Weights of a small class-conditioned image flow-matching model: 5.76M parameters, 4000 steps.
Rows from block 5 of a small class-conditioned image flow-matching model, named by matrix and row number. Rows with one number belong to one channel. Each number is 128 + 24 x the weight over its row's rms, rounded and kept within 0 to 255. All counts start at 0.
After each channel's rows are labels from the 100 images, of 14976 (inputs lightly noised), where the channel reaches its highest value: "strongest on" is what is common among them. Only what is clearly more common there than usual is listed. The data: pixel-art sprites of 400 made-up characters on tiled backdrops. In brackets: how many of the 100, against the usual share in percent.
# convs0: first 3x3 conv (model.enc.1.2.convs.0.weight, 128x128x3x3, each kernel summed), inputs 0-127
# convs1: second 3x3 conv (model.enc.1.2.convs.1.weight, 128x128x3x3, transposed, each kernel summed), outputs 0-127

convs0.116 [ 69 119 150 126 123 137  76 116 107 147  85 112 153 110  81 126 120 144 126 104 134 137  99 155  93 112 109 103 122 130 130  96 150 125  81 150 148 127 114 125 126 133 113 127 137  99 112 110 113 122 126 134 149 163 112 148 131 107 152 145 161 144  92 128 161 106 157 165 143 156 136 164 122 118  93 194 119 134 114 113 127 152 122 113 155 129 156 127 112 151 165 128 125 117 117 126  67 146  83 120 124 132 145 164 114  79 110 111 137 141 144 186 127 149 131 118 123 111 180 117 110 121  78 150 122 146 133  73]
convs1.116 [130 108 148 143 115 129 124 123 123 121 159 165  74 143 202 111 174 118 107 117 133 174  95  90  68 111 106 186 140 147 124 156 120 103  99  97 111 117 128 100 185 121 132 183 130 116 141 101 152 125 127 138 155 128 156 138 111 135 123 114 126 112 165 151 110 158 107 120 121 136 117  92 131 156 117 125 131 149 176 124 121 109 134 102 149 154 102 110 128 150 118  94 109 145 155 108 115 140 110  94  93 135  79 109 136 144 125  93 142 136 142 124 126 164  96 114 124 129 123 149 142 147 177 153 128 139 134 108]
strongest on: orange (45 vs 8.3); yellow (35 vs 8.5)

convs0.35 [128 103 178 125  75 156 137 123 134 131 141 115 143 117 139 134 140 135 144 122  95 129 108 123 122  86 131 118 126 160 124 134 149  69 123 109 160 156  84 124 144 117 113 126 117 136 117 126 180 141 159 117 128 165 126  89 132 143 127 110 116 102 118 135 141 120 143 117 136 167  84  98 165 134  75 149 132 125 137 134 157 163 198 103 171 106 150 110 137  99 156 122 109 103 125 134  88 119 102 126  89  99 122 139 103 156  71 159 147 125 123 109 125 140 144 161 133 148 138 123 139  97 114 135 155 106  86 179]
convs1.35 [ 86 164 131 130 162 163 143 140 145 107 110 148 169 158 145 141 106 132 118  93 119 129 141 133 119 153 142 111 112 166 152 153 155  57 114 138 134 133 165  99 129 105 157 129 124 144 124 148  94  89 154 127 105 106 155 132 127  83 154 150 137 103  99 122 128 142 125 134  94 138 167 154 116 133  94 141 101  83  95 122 105 142 134 162 121 113 140 123 120  96  76 104 176 110 110 120 138 105 117 133 121 112  94  75 141  69 161  95 118 112 125 124 147 125 125 175 112 152 133  97 132 129 146 117 146 163 146 117]
strongest on: green (41 vs 8.4)

convs0.111 [146 117 141  86  94 163 119 128 114 168 118 129 139 111 113 125 126 160  82 117 151 140 107 132 129 127 133 146  98 122  94  96 109 132 168 137 151 133  65  90 102 128 154 154 161 121  91  95 124 132 137 137 119 132  93 158  78 124 114 139 147 107 110 155 129  63 171 174 110  88 115  94 125 131 144 101  86 111 111 130 130 113 109 138 182 130 104  96 145 146 141 132 106 116 146 133 107 141 126 106 123 176 121 148 107 103 181 102 128  82 128 134 159 117 110 119 107 129 139 106 108 131 140 132 153 148 157 106]
convs1.111 [ 72 132 109 117 135 104 143  99 135 150 160 146 124 124 147 118 139 200 124 149 105 162 134  95 134 164 124 136 151 118 134 130 133 174 123 132 139 129 139 149 163 123 162 139 104 145 157 202 115 158 125 133 107 128 146  96 149 116 139 150 109 172  98 132 122 127 164  73 171 132 169 156 129 151  94 146 161 117 118 108 135 188 120 147 119 121 170 123 119 149 129 134 126 151 128 107 118  98 118 154 121  95 128 155 136 104  93 154 117  87 116 126  95 136 100  92 118 132 153 119 127 139 132 120  82 141 101 117]
strongest on: grey (55 vs 8.4)

convs0.67 [166 119 109 177 118 139 153 127 104 143 116 151 132 121 174 141 131 175 137 104 166 123 144 136 116 149 104 144 109 143 134  92 139 134 157 170 157 109 128 120 135 153  69 109 109 154 163 137 120 141 142 164 107  87 123 157 127 107 133  68 161 126 114 158 122 156 120 149 111 131 105 121 139 150 131 105 154 145 109 140 104 122 130 107  85 112 111 108 149 138 132 137 133  72 105 133  89 134  87 130 104 105 128 104 141  63  86 111  86 100 138 133 155 131 146  84 112 123 107 151 159 105 123 116 125 129 171 124]
convs1.67 [131  74 125  60 143 113 109 113 127 113 146 123 116 126 117 107 121 114 145 175  98 114 133 153 149 112  99 138 122 106 109 151 123 150 126 135 131 114 129 118 138 118 113 108 116  86 173 152 148 151 110 142 147 141 101 151 110 168 120 130  96 172 132  97 114 137  88  97 109 136 185 143 152 111 156 179 124 114 120 101 116 129 103 138 132 140 129 142 149 116  97 138 119 176 137 106  99 184 141 136  83 161 141 144  71 148 143  86 116 130 131 148  97 144 103 114 142 169 109 142 160 159  87 107 132 133 150 115]
strongest on: brown (43 vs 7.6); red (32 vs 8.5)

convs0.7 [107  91 127 145 126 109  89 137 125  88 145 148 135 150  95 126  84 100  94 147 190 109 148 103  91  73 121 159 147 159 101  96 146 139 120 125 135 120 153 149 121 130 133 125 121 154 149 128 154 113 163 119 142 141 126 139 141 126 138  97 153 116 103 127 138 131  97 166 112 149 125 144  91 114 125 114 144 146 129 124 159 119 142 150  96 108 121 185 102 128 139 161 108 120 109 141 122 131 143 148 161 151  99  97 151 134 137 126 132 175 115 129 159 114 127  99  99 101 146  85 155 130 109 117 101  95 210  89]
convs1.7 [132 145 111 101  92 156 146 138 132 157 110 130  68  97 156 134 145 114 151 110 124 125 134 148 185 119 159  78 130 112 140 118 104 159 150 165 111 115  88 118 107 126 136  59 108 101 134 125 112 112 103 143  52 120 118 139 101 159  96 169 115 134 142 105 141 120 112 113 125 111 124 118 149 156 137 156 124 132  94  75 142 124  87 116 124 123 108  85 121 133 126 103 144 113 125 144 145 110 125 148 131 129 180 106 102 106 112 108  98 115 122 118 113 146 126 102 183 155 130 140 150  93  97 124 124 149 109 153]
strongest on: blue (67 vs 8.4)

convs0.4 [110 140 139 140 126 139 107  87 122  88 146 107  89 104  66  94 165 153  88 149 139 137 128 140 128 131 139 115 154 127 122 137 124 149 118 121 133 146  75 108 121 116 184 191 109 135 115 129  59 155  92 103 122 144 141 151 108 133 138 124 131 112 133 120 145  99 150 124 154 109 127 153 150 153 124  98 144 113 137  94  98 110 146 120 121 137  92 111 147  98 144 120 119 130 119 162 128 116 146 142 147 135 137 161 125 121 151 106 165 147 168  72 133 135  94 170 120 134 118 126 104 201 160 141 123 153 127 140]
convs1.4 [136 139 162 100 125 136 137 143  98 101 139 181 140 152 133  95 148  91 148  99 137 160 108 131 106 149 148 133  75 156 120 110 112 102 111 119  84  82 136 162 105 107 118 124 171 106 110  84 103  87 103 125 162 129 140 147 117 118 132 111 131 130 167 129  82  94 104 117 138  91 129 158 137 131 108 108 137 128 138 171 119 106 133 100 147 130 100 159 120 111 141 160 141 104  84  81 136 140 140 151 132 141 154 120 104 117 144 114 172 117  99 114 158 102 130  85 170 118 137 141 132 151 120 131  97 108  73 105]
strongest on: white (65 vs 8)

convs0.90 [157 122 155 140 140 171 102 110 131 161 140 152 111 102 148 133 175 124 115 119 107 117 118 158 107 118 137 104 126 146 104 114  93 125 147 145  70 161  90  82 113 147 132 111 137 135 176 185 120 104 144 135 100 123 153  82 133 100 127  89 100 113  88 108 143 106 140 149 129 181 143 146 113 131  82 156 125 127 153 158 116 134 168 120 149 147 115  89 118  92  91 122 124 135 129 102 127 153 147 111 128 111 171 138 141  53 134 104 139 128 108 134 113 133 116 155 142 102 174 132 153 121 121 116 133 129 134 142]
convs1.90 [149 101 102 141 116 129 143 106 111 163 102 148  90 116 149 166 177 146 116 161 126 148  81 112 161 137 120 164 134 137 128 167 125 103 114 125 132 152 138 123 156  90 136 103 126 111 145 121 124 146 150 114 141 119 128 155 105 136 110 116 102 137 128 146 111 159 104 115 131 142 105 169 151 160 178 162 100 141 133 132  63 175 108 126 105 113 126 140 117 112 125 170 170 144 160 120 100 158 128 118 139 119 133 165 130 123 116  78 106 122 120  97 119 141 199 103 106  80 147 136 117 144 140 132 174 114 111 162]
strongest on: orange (63 vs 8.3)

convs0.87 [114 133 139 121 136  98 107 149 113 157 149 128 139 133  90 133 116 144  85 141 124 139 108 130  84 154 173 121 109 143 155 124 139 157 166 157 107 146 105 130 164 128 157 106 170 113 132 121 121 162 146 149 115 150 120  95  82  82 158 107 113 128 143 133  94  94 130 180 119 105 106 116 128 108 110 141  99 139  73 154 171 139  88 139 118 114  89 102 204 129 146 149 137 119 148 134 151 131 116 118 115 143 162 113 104 137 180 127 110 105 126 109 179 158 149 118  94 122 122 111 129 117 133 159 109 107 135 109]
convs1.87 [124 118 134 107 139 112 169 113 142 118 132 114 132 166 140 116 130 115 150 156 158 103  97 151 169 138 113 133 133 118  85 127 125 160 122 117 121 108 116 137  69 144  93  65 126 103 148 110 148 142 108  98 133 130 159 175 181 130 149  87 153 113 156 117 122  96  87 150 143 126  89 165 107 142 145 124 130 132 112 137 121 109 147 132  75 127 146 142  72 134 153 150  70 113 143 140 127 134 125 136  91 143 146 162 158 118 129  92 165 102 153 162 131 108 110  71 134 118 115 126 116 110  99 122 125 146 139 102]
strongest on: grey (37 vs 8.4)

convs0.81 [101 129 112 101 169 149 125 141 122 145 135 139 137 167 104 119 114 111 100 140 104  88 143 133 133 117 144  96 153 133 132 131 129 105 107  90 163 100 120 111 101 127 228 153 109 181 129  95 103 100 132 122 119 126 107 158 149  90 129 130 111  82 129 108 151 107 159 151 106 148 133 135 137 171 124 105 133 175 137 116 137 134 149 135 140 100 137 129 122 114 111 107 157 131 111 141 147 143  71 128 134 109 127 138  78  93 103 123 154 132  84  73 151 120 128 109 120 117  91 118 117 112 104 114 162 109 118 161]
convs1.81 [147 134 180 156 116 158 125 145 143 117  97 103 138  96 129  99 143 113 191  95 116 139 170 149 150 124 125 103 147  91 100  70 108 129 119 128  90  95 135 136 136 153  85 140 160 134 128  86 127  94 104 153 112 122 129 171 136 152 160 117 139 102 145 149 162 115 105 124 148 113 129 114 137 101  97 164 138 107 168 129 166 138 101 182 125 110 144 129 114 112 170 105 124  95 101 142 119 113  96 127 128 164 127 134 115 146 147 162 134  96 177 129 159 155 126 102 140 132 115 135 147 117 125 119  89 153 132  92]
strongest on: large (74 vs 39.4)

convs0.75 [139 106 126 103  84 117 129 126 132 179 104 123 125 123 110 149  93 117 136  97 133 119 115 134 108 112 138 126  86 110 147 137 114 154 110 130 121 123 112  83  91 127 109 138 138 136 155 127  92 135 170 135 128 105 103  77 150 106 132 165 156 111 162 175  90 139 145 154  96 192 137  97 155 126 151 135 152 137 128 102  89 151 190  86  87 105 113  95 122 128 116 130 119 167 156 122  94 128 150 105 110 164 130 106 129 110  95 127 145  86 132 117 138 101 115 142 152  85 109 115  96 107 108 104 136 117 139 104]
convs1.75 [159  96 113 145  90 158 125 108  96 140  99 127 102 126 176 101 130 113 107 105 136 141 137 132 112 129  97 161  74 147 140 114 158  98  94 107  88 144  98 113 150 111 123 132 163 133  93 140  99 106  92 112 121 116 131 164 130 139 107 139 113 140 117 138 128  98 125 154 131 132 112 129 111 132 147 130 133  83 160 153 128 101 139 140 102 115  72 161  64 121 103 112  88 127 112 130 140 112 122 126 166 126 169 119  97 155 109 121  98 166 129 145 107 144 127 152 137 152 155 167 142 105 158 112 106 117  53 140]
strongest on: blue (69 vs 8.4)

convs0.106 [147 139 108 116 102 104 145 137 156  95 164 145 130 112 114 111 131 143 123 127 147 124  89 152 103 125 136 148 146 140 130  63 120  84 164 119 151 143 109 100 129 101  98 107 134  74 101 123 144 160 117 129  97 115 135 147 127 128 130 137 123 101 102 178 138  95 110  99 123 159 104 103 154 135 146 134 142 113 132 102 137 117 115 164 149 103 131 103 159 117 142 117 191 164 165 161 179 115 115 155 124 150 138 100 123 120 114 130 105 102 119  87 151 137  69 107  87 153 103 105 119 112 109 141 104 128 127 187]
convs1.106 [123 142 148 128 143 110 143 143  81 151 121 121 158 136 139 138 127 145 146 110  98 108 127 108 140  74 149 115 109 155 155 133  69 142 161 134  92 116 140 113 115 123 174 141 125 140 100 102  87 100 120 125 131 152 108 129  83 168 145 146 129 105 146  91 113 189 135 142 145  89 165  94 117 142  85 120 137 152 149 141 103 133 117 127 121 100 149 139 113 109 137 136  85 120 124 143  94 101 133  91 149 106  79 134 143 147 132 155 129 159 109  89 131 161 126 136 124 163 134 171 136 110 126 174 166  90 100 100]
strongest on: grey (33 vs 8.4)

convs0.108 [111 121 121 115 123 138 126 133 143  91 108 130 138 112 123 154 130 128 115 123  95 109 105 130 105 142 142 121  69 124 121 102  97  76 143 137 145 128 106  77 113 101 151 161 138 125 116 117  99 124 102 156 106 161 142 132  85 160 155 156 123 148  89 141 156 136 165 123 115 137 190 162 165 133 150 145 158 188 163 127 114 148 146 115 143 118  91 143 137 129  93 101 123 138 151 107 166  83 166 106  97 113 177 135 154 164 110 126 124 144 137 163 137 118 128 113 112 131 120 135 115  96 135 183 165 124 107 113]
convs1.108 [160 124 118 139 150 129 137 167 135 109 138 136 135 124 101 115 145 140 172  99 160 164  99 146 149 145  87  84 122 149 112 164 149 118 103 156 127 124 168 146 103 133 136  82  95 108  90 174 129 132 131 161 153 116 133 149 122 130 133 150 135 124 174 153 137 144 143 108 110 164 101 138 103  85 154 109 135 134 104 101 132 113  98 159 146  96 113 168 141 118  94 149 152 150  68 104 119 136 152 150 165 114 143 123 132 152 160 134 149  73 117 134 116 102 119 167 146 131 106 145 174 123 103  97 119 119 139 170]
strongest on: green (66 vs 8.4)

convs0.76 [130 166 151 171 161 121 128 127 162 130 148 157 123 162 145 129 135 145 134 147 149 134 114 165  89 116 148 110 117 123  82  75 134 150 119  76 139 110 137  83 129 132  94  91 129 124 130  88 123 139 114 122 105  65 110 108 169 151 123  89 154 118 151 136 124 109 141 178 164 134 136 162 155 133 126 156 164 121 142 120 119 110 161 136 130 121  69  99 107 106 187 117 118 162 158 121 132 147 130  90 122 136 136 126 127 113 138 114 121 163 105 152 125 105 154  91 105 125  91 145 131 134 146 141 122 138 174 139]
convs1.76 [145  82 112 135 111 145  90 120 115 109 130 131 151 143 127 103 132 131 161 116 129  89 136  88 135 113  91 154 100  82 127 155 136 101 123 135 107 164 112 140 139 135 135 116 101 150 116 167 145 123 178 116 201 160 135 153 122 112 106 157 114 158  90 142 113 143 151 116 102 107 131 117  67 141 110 135 121 153 128 113 146 109 101  92 110 151 106 154 124 138 118 116 113 114 105 167 151 115 188 166  99 139 124 164  78 160 136 134 114 132 142  97 154 139  97 161 151 142 138 102 135 160 139  98 120 124 140 164]
strongest on: blue (40 vs 8.4)

convs0.65 [132 134 137 155 134  76 116  98 124  93 138 149  99 149 100 144 100 136 192  94 121 136 132 124 107 152 139 148 186 137 120 137 129  97 135 147 130 118  99 149 145 129 143 109  93 129 140  89 150 123 132 151  92 121 147 121 124  96 148 121 130 161 115 149 118 102 168  96 184 135 122 132 135 134 158 115 168 125 128 113  83 136 124  85 138 110 130 111  74 105 126  94 156 116 106 127 116 116 133  85  88 145 137 117 158 129  72 132 116 136 131 146 124  91 129 120 101 193 137 108 108 154 126 102 126  90  83 121]
convs1.65 [182 158 129 122 146 103 155 130 137 111  87 133 125 141 122 126 133  94 110 143 155 158 130 140 159 135 117 147 149 122 164 164 137 120  89 134 134 104 121 107  90 171 109 114 171 139 123 105  92  94  83 143 180 120 101 147 140 137 121 111  75 114 123 171 111 121 160 131 117 126  94 139 104 126 122 120  90  94 132 170  97 133 127 140 109 197 149 172 137 148 153 152 145 119 121 136 170 144 107 154 157 142 148 135 124 144 104 150 127 159  78 130 118 138 109 104 109 105 108 102 111 154  96 138 125 136 151  99]
strongest on: green (72 vs 8.4)

convs0.6 [120 175 123 148 102 141 125 134 121 109 149 141 121 142 133 148 102 141  97 154 156  92 111 132 113  90 115 126 142 118  80 166 133 106 128 148 148 108 125 128 148 158 148 127 167 134  91 138 107 146 152 135 168 136 114 101 134 129 124 129 142 126 167 130 135  79 107  48 140 150  91 128  90  93 155 151  88 100  92 156 106 137 125 129 165 154 136 126 103 102 139 107 151 127 159 134 140 160 140 133 121 137 147 144 161 141 144 175 147 166 180 114 150 102 124 144 123 155 107 160 151 132 134 160  96 162 129  84]
convs1.6 [136 140 177 112 144 106 164 166 120 100 109 161 154 125 111 106 145 101 122 134 150 117 108 119 129 137 148 118 120 133 159 108  93 180  88 132 115 105 104 104  73 122 133 145 112 176 170 125 138 127 144 167 141 149 161 156 152 132  98  89  93  98  80 111 131 118 161 168 117 150 127 115 147 153  89 130 137 118 128 107 152 154 154 131 114 121 118 134  95 146 106 139  92 114  89 106 154 146 163 139  99 133 130 125 114 122 113  94 130 137 145 111 115 182 122 110 100  99 128  98 156  81 138 138 144 140 156 171]
strongest on: white (42 vs 8); red (28 vs 8.5)

convs0.109 [116 118 146 147 109  94 119 147 189 127 104 149 140  90  87 123  91 134 128 121 134 121 112 128 115 115  66 113  70 129 175  58 155  71 129 124 103 123 115 144 119 151 130 116 160 165  98 138 104 105 133 111 104 145 107 125 111 122 145 119 112 151 117 139 153 123 137 151 147 135 144 117 147 120 111 120 124 152 123 122 141 126 106 128  79  74 119 136 125 122 150 109 128 141 108 117 121 132 142 123 107 105 174 138 145 153 104 173 120  94 124 138 177 135 132  67 152 131 143 130 176 148 107 124 116 151 109 169]
convs1.109 [144 162 133 147 115 108 132 168 135 137 120 109 107 103 143 103 134 116 143 130 120 109 137 160 179 131 138 104 129 163 138 156 113 130 143 128  85 125 105  71  98 116  84 125  97 163 146 107 166  94 144 154 133  88  60 120 161 129 121 125  94 125 144 128 143 163 123 137 132 130 145 115 152 123 166 102 133 174 140 139 107  91  68 105 135 111 166 179 114 143 112 150 135 163 139 105  87  90 148 131 124 113 110 136 141 169 122 107 137 124 100 120  89 113 110 127 151 163 133 145 142 104 109 123 144 141  98 162]
strongest on: pink (30 vs 8.7); grey (26 vs 8.4)

convs0.72 [114 183  91 135 164 139 125 146 142 161 118 167 123 143 103 132 122 160 125 148  83 123  76 119 157 143 100  83 121 133  94 155 107 112 130 129 141 140 140 160  81 171 145 114 134 132 165 111 126 111  80 117 126  92 124 128 156 160 111 120 125 112 179 151 110 151 147 179 121 165 107  76 136 101 112 141 127 140  99 179  90  99 124 143 128 130 149 147 142 115 130 138 143 157 134 136 127 137 126 136 108 147 144 116 147 115 141 153 143 148 170 110 158  98 123 159 115 101 131 117 193 143 117 119 116 160 127 145]
convs1.72 [142 105 148 185  69 150 128 136 159  80 161 120 137 123 142 117 173 129  88 176 139 122 165 149 136 144 141 109 101 139 145 109 121 147 159 120 153 138 149 114 149 169 117 145 129 131 156 107 152 110 182 190 104 179 148 172 129  91 196 141 108 134  86  90 120 141 158 141 107 118 139 134 122 166 139 126 119 123 127 144 157 170 103 155 150 125 138 113 139 139 121 164  98 110 160 106 134 141 110 129 137 136 149 115 133 138 110 139 129 109 123 149 121 157 117 134 118 131 126 159 105 124 116  89 141 133 142 139]
strongest on: pink (57 vs 8.7)

convs0.121 [ 80  86 131  93 115 162  93 150 115 105 108  98 109 134  87 116 150 141 131 118 149 161 123 138  97 143 189 132 148  94 131 129 101 113 165 121 162 164 166 133 111 135 169 144 135 164 125 123 165 124 106  95  96  98 134 120 144 194 160 147  94 122 141 116 106 108 133 129  76 139 141 167  87 127 123 143 113 111 152 130 127 135  94 193 146 140 101 154 120 126 145 128 126 121 121 142 139 110  97 111  96 128 119 105 120 141 140 177 115 113 128 124 166 116  93 142 122 112 167 129 117 116 108 138 153 113 112 116]
convs1.121 [136 118 114  98 119 139 128 154 130 161 154 127 127 176 100 128 109 139 147 134 132 148 146 120 100 132 161 146  85 183 130 101 125 114 140 108 146  71  99  86 172 137 174 156 143 113 118 133 134 127 118 153 100 157 160 160 111  77 125 145 184 130 117 104 111 100 131 150 114 127 110  78 183 133 131 110 156 140 123 124 185 114 111 121 138 107 167 148 119 103 127 118 133 139 171 123 116 146 122  96 116 113 115 132 127 101  95 158 111 110 108  99 111 159 136 108 117 146 139 132 141 129 168  88  91 150 155 104]
strongest on: green (76 vs 8.4)

convs0.107 [143 132 143 127  95 110 178 114 126  99  96 134 149 144 105 134 163 190 117 155 102 170  99 117 124 158 134 142  87 153 154 130 117 130 159 108 159 111 150 117 113 129 150 132 148 144 124 160 124 126 121 155 106 128 127 129 111 152 101 154 107  70 104 108 132 143 140 110 119 142 122  89 172 121 128 121 146 173 124 157  95 139 115 141 164 127 131 176 192 112 113 135 147  77 133 154 151  91 151 141 101  85 124  96 121 145 148 113 142 153 169  98 124 146 130 149  98 140 156 140 165 132 112 133 112 137 100 161]
convs1.107 [121 167 150 139 124 140 137 115 163 131 133 127  90 175 141 115 103 131 115 137 102 139 140 141 133 109 127 148 166 117 131 156  99 138 138 147 125 146 118 160 102 135 164 136  89 135 112 136  97 140 117 157  88 102 142 128 138 126 173 152 150 101 156 159 147 155  72 147 113 118 147 160 127 125 140 152 131 158 113 133 170 127 149 174  95 119 120 178 124 131 182 163 137 118 149 135  95 167  81 141 158 142 133 133 121 156 107 104 118 156 128 116 147 103  90 116 113  83  97 140 110 137 123 158 146  70  86  99]
strongest on: green (69 vs 8.4); teal (30 vs 8.4)

convs0.17 [118  94 106 182 144 104 119 134 148 117 133 155 128 148 117 129 146  92 124 141 101 105 165 123 110  93 143 137 109 141 121  85 144 107 162 161 129 132 103 103 154 117 176 132 169 144 164 162 125 117 150 145 130 144 140 124 178 131 156 129 145 165 115 141 164  74 160 166 156 130 146 137 152 136 186 107 156  83 156 142 119 114 144 159 133 158 139 111 122 123 158 145 145 119 132 147 140 137  94 151 129 114 140 119 138 137  78 117  92 148  87 128 101  97  90 115 119 120 100  75 131 134 115 131 159 126 106 159]
convs1.17 [135 118 160 128 112 137 149 133 110 161 174 131 130 103 145 119 117 174 121  99 149 145 126 126 141 153 141  83 151 127 183 135 155 112 119 104 126 152 130 124 174 178 155 138  85 146 176  94 103 125 145 106 163 146 115 112 149 134 105 127 150 129 149 127 138 119 159 134  98 108 136 104 145 145  50 127  89 112 136 156 161 146 144 123 115 113 108 146 154  97 140 165 168 134 139 139 111 112 126  94 130 163 145 130 140 101 166 147 125 105 154  98 126 159 147 105 141 135 169 164 146 133 165 146  93 135 157 149]
strongest on: large (70 vs 39.4); brown (25 vs 7.6)

convs0.119 [132  96 148 136 147 134 113 160  97 157 137 117 145 149 100 144 110 131 123 139 144 161 135 120 155 145 130  72 112 120 161  93 149 129 112 133 133 156 151 123 116 126 102 145 159 147 157  95 151 129 113 149  90 166 112  97 132 153  89 123 143 118 133 148  83 137 120 148 109 122 149 109 132 117 112 128  89 135 175 128 156 119 127 128 111 129 142 162 164 148  91 107  81  85 134 143 131 130 127 131  81 140  95  77 129 119 122 101 105 159 146 185 125 113 115 138 130  85 124 126 152 159 162 148  87  72 176 104]
convs1.119 [108 142 139  74 122 135 134 123 128 161  98 124  96 121 117 156 127 144 157 157 135 132 148 103  52 112 150 116 171 166 111 115 141 119 116 126 151 139 109  87 152 160 141 157  99 116 162 128 148 129 104  94  72 106 143 174 113 110 166 135 169  99  92 117 139 174 139 128 121 139 132 110 179 150 147 147 166 115 100 111 111 143 112 152 116 108 116 106 136 113 132 144 148  88 160  95 129 112 113 136 123  98 166 116 134  99 114 135 119 103 112 113  75 141 119 111 144 122 167 127 152 122 100  94 144 108 108 137]
strongest on: blue (55 vs 8.4); teal (41 vs 8.4)

convs0.68 [157 107 166 128  98 112 132 152 105 172 110 143 139  97 138 113  88 114 126  95 152 126 114  72 118 127 129 142 136 116 103 105 130 157 105 139 116 147 136 130 110 128 132  98  99 108  96 117 109 118 145 165 145 114 145 114 151  89 122 133 153 143 127 136 134 127 125  98 108 124  99  94 135 154  94 117 108  87 106 110 149 140 138 101  79 136 146 146 120 130 137 131 134 129 150 134 113 171 102  66 135 137  91 167 172 146 163 120 122  75 122 179 146 150 141 156 136 165 158  77  97 106 170 134 110 131 121  84]
convs1.68 [162 138 124 136 143 139 113 112 161 129 162 162 125 170 104 102 113 130 119 160 138 146 149 151 145 109 135  95 121 121 121 118 169 164 146 138  92 127 149 115 143 139  90 148 120 137 173 116 147 135 140 113 106 132  93 114 157 136 136 133 129 138 137  94  99  76 130 157  87 127 125 117  90 112 126  89 139 145 132 140 110 142 116 131 140 175 159 104 112 171 121 112  95 129 109 130 155 111 116 150 152  91 117 118  92 111 190 105 131 118  78  55 150 150 143 107 128 100 100  80 103 167 124 127 157 111 137 113]
strongest on: green (50 vs 8.4)

convs0.30 [ 84 172 124  90 161  85 191 136 136 164 156 168 157 149 149  93 124 133 158 111 102 133 119  83 112 104 152  65 118 129 143  84  97 102 149 145  96 155  96 105 170 143 118 128 108 103 139 129 111 150 129 123 100 146 128 102 108 125 131 128  97 106 128  95 137 178 118 165 134 130 145 138 136 115 103 128 102 148 112 122 116 187 111 139 123  86 140 119 124 148 136 132 150 167 140 138 110 111 158  94 142 155 105 114 176 116 105 108 121 124 124 114 150 129  96 130 138 120 134 137 172 149 136 139 106 111 142 122]
convs1.30 [145 147 120 144 116 130 135 151 125  92  85  99  84 136 124 156 147 151 133 137 158 126 115 136 139 105 131 146 101  94 123  92 138 104 125 144 195 120 134 184  92 155 171  90 122  99 143 128 121 126  70 133 144  88 140 172 118 102 123 175 120 111 117 124 116 131 138 112 126 167 143  92 162 132 125 119 132 161 145 148 165  88  87 150 103 126 160 138  99 151 126 127 115 116 141 131 154  94 101 147 133 140 161 143  82 158 120 111 127 121 136 105 119  77 123 155 150 132 133 116 147 161 145  96 130 112  82 119]
strongest on: pink (39 vs 8.7)

convs0.41 [111 124 115 133 103 146 127 171 144 161 131 105 160 120  95 128 120 145  89 112 133 105  90 105 122 153 140 131 113 166  97 121  78 137 133 127 173 114 121 135 117 114 176 135 209 143 117 106 108  95 135  94 171 126 152 140 135 112 145 158 139 104 117 129 158 134 135 145 147 112 160 129 140 125 146 116 125 132 102 106 147 115 173 152 142 128 121 105 174 122 180 142 135 134 163 146  99 131 109  92  77 108 147 139  95 104 137 111 133 100 136 125 161 122 117 133  62 113 143 105 127  82 125 157 159 155 115 112]
convs1.41 [161 122 146 103 125 125 126 123 142 172 152 143 122 138 153 147 143 106 151 140 118 147 154 147 125 130 137 103 118 116 139 156 149 151 137 142 162 133  84 150 145 171  96  96 100 149 174 149 125 120 214 111  87 145 136 111 116 131 134 119 141 134 137 167 106 125 133 175 114 139 114 166 129 111 124 152 159 109 130  84 106 161 167 122  97  89 120 164 122 133 116  88 170 138 144 149 130 131 149 161  78 125 137 119 125 167 142 139 168 154 156 134 189 117 141 151 138 102 111 131  90 114 150 125 128 103 117 138]
strongest on: large (79 vs 39.4); blue (26 vs 8.4)

convs0.79 [148  89 155 139 161  83 166 148 125 114 116 109 133 115 117 162  97 127  99  94 165 108 106 158 119 131 165 110 137 144 131  71 149  88 159 121 103 157 120 122 123 132 133 120 144 154 164 149 192  87 119 195 148 101 162 105 163 114 145 154 125 119 135 145 140 141 140  87 155 143 122 117 121 113 115 136 111  95  98 143 130 140 100 152  99 125 131 164 104  96 149 128 115 129 111 132 133 115  83  92  87 154 142 114 138 147  93 128  79 148 122 147 143  87 154 104 145 121 141 116 156 102 130 114 125 124 128 123]
convs1.79 [130 141 130 140  76 145 131 141 124 131  97 163 110 164 144 126 142  91 163 134 104 113 113 110 117  83 106 162 140  86 156 175  96 168 123 158 130 136  95 138 129 147 131 145 107  79 114 109  56 140 146 118 133 134 128 147 113 131 100 123 134 129 114 137 134 128 138 146 118  95 106 165 122 143 139  91 170 150  86 174 109 122 125 142 107 134 130  93 152 160 102 155 159 159 111 158 133 163 127 123 105 128 154 152 127  91 102 173 116  72 132 152 106 120 101 141 128 146 132 112 122 152  85 153 120 109 123 111]
strongest on: orange (36 vs 8.3)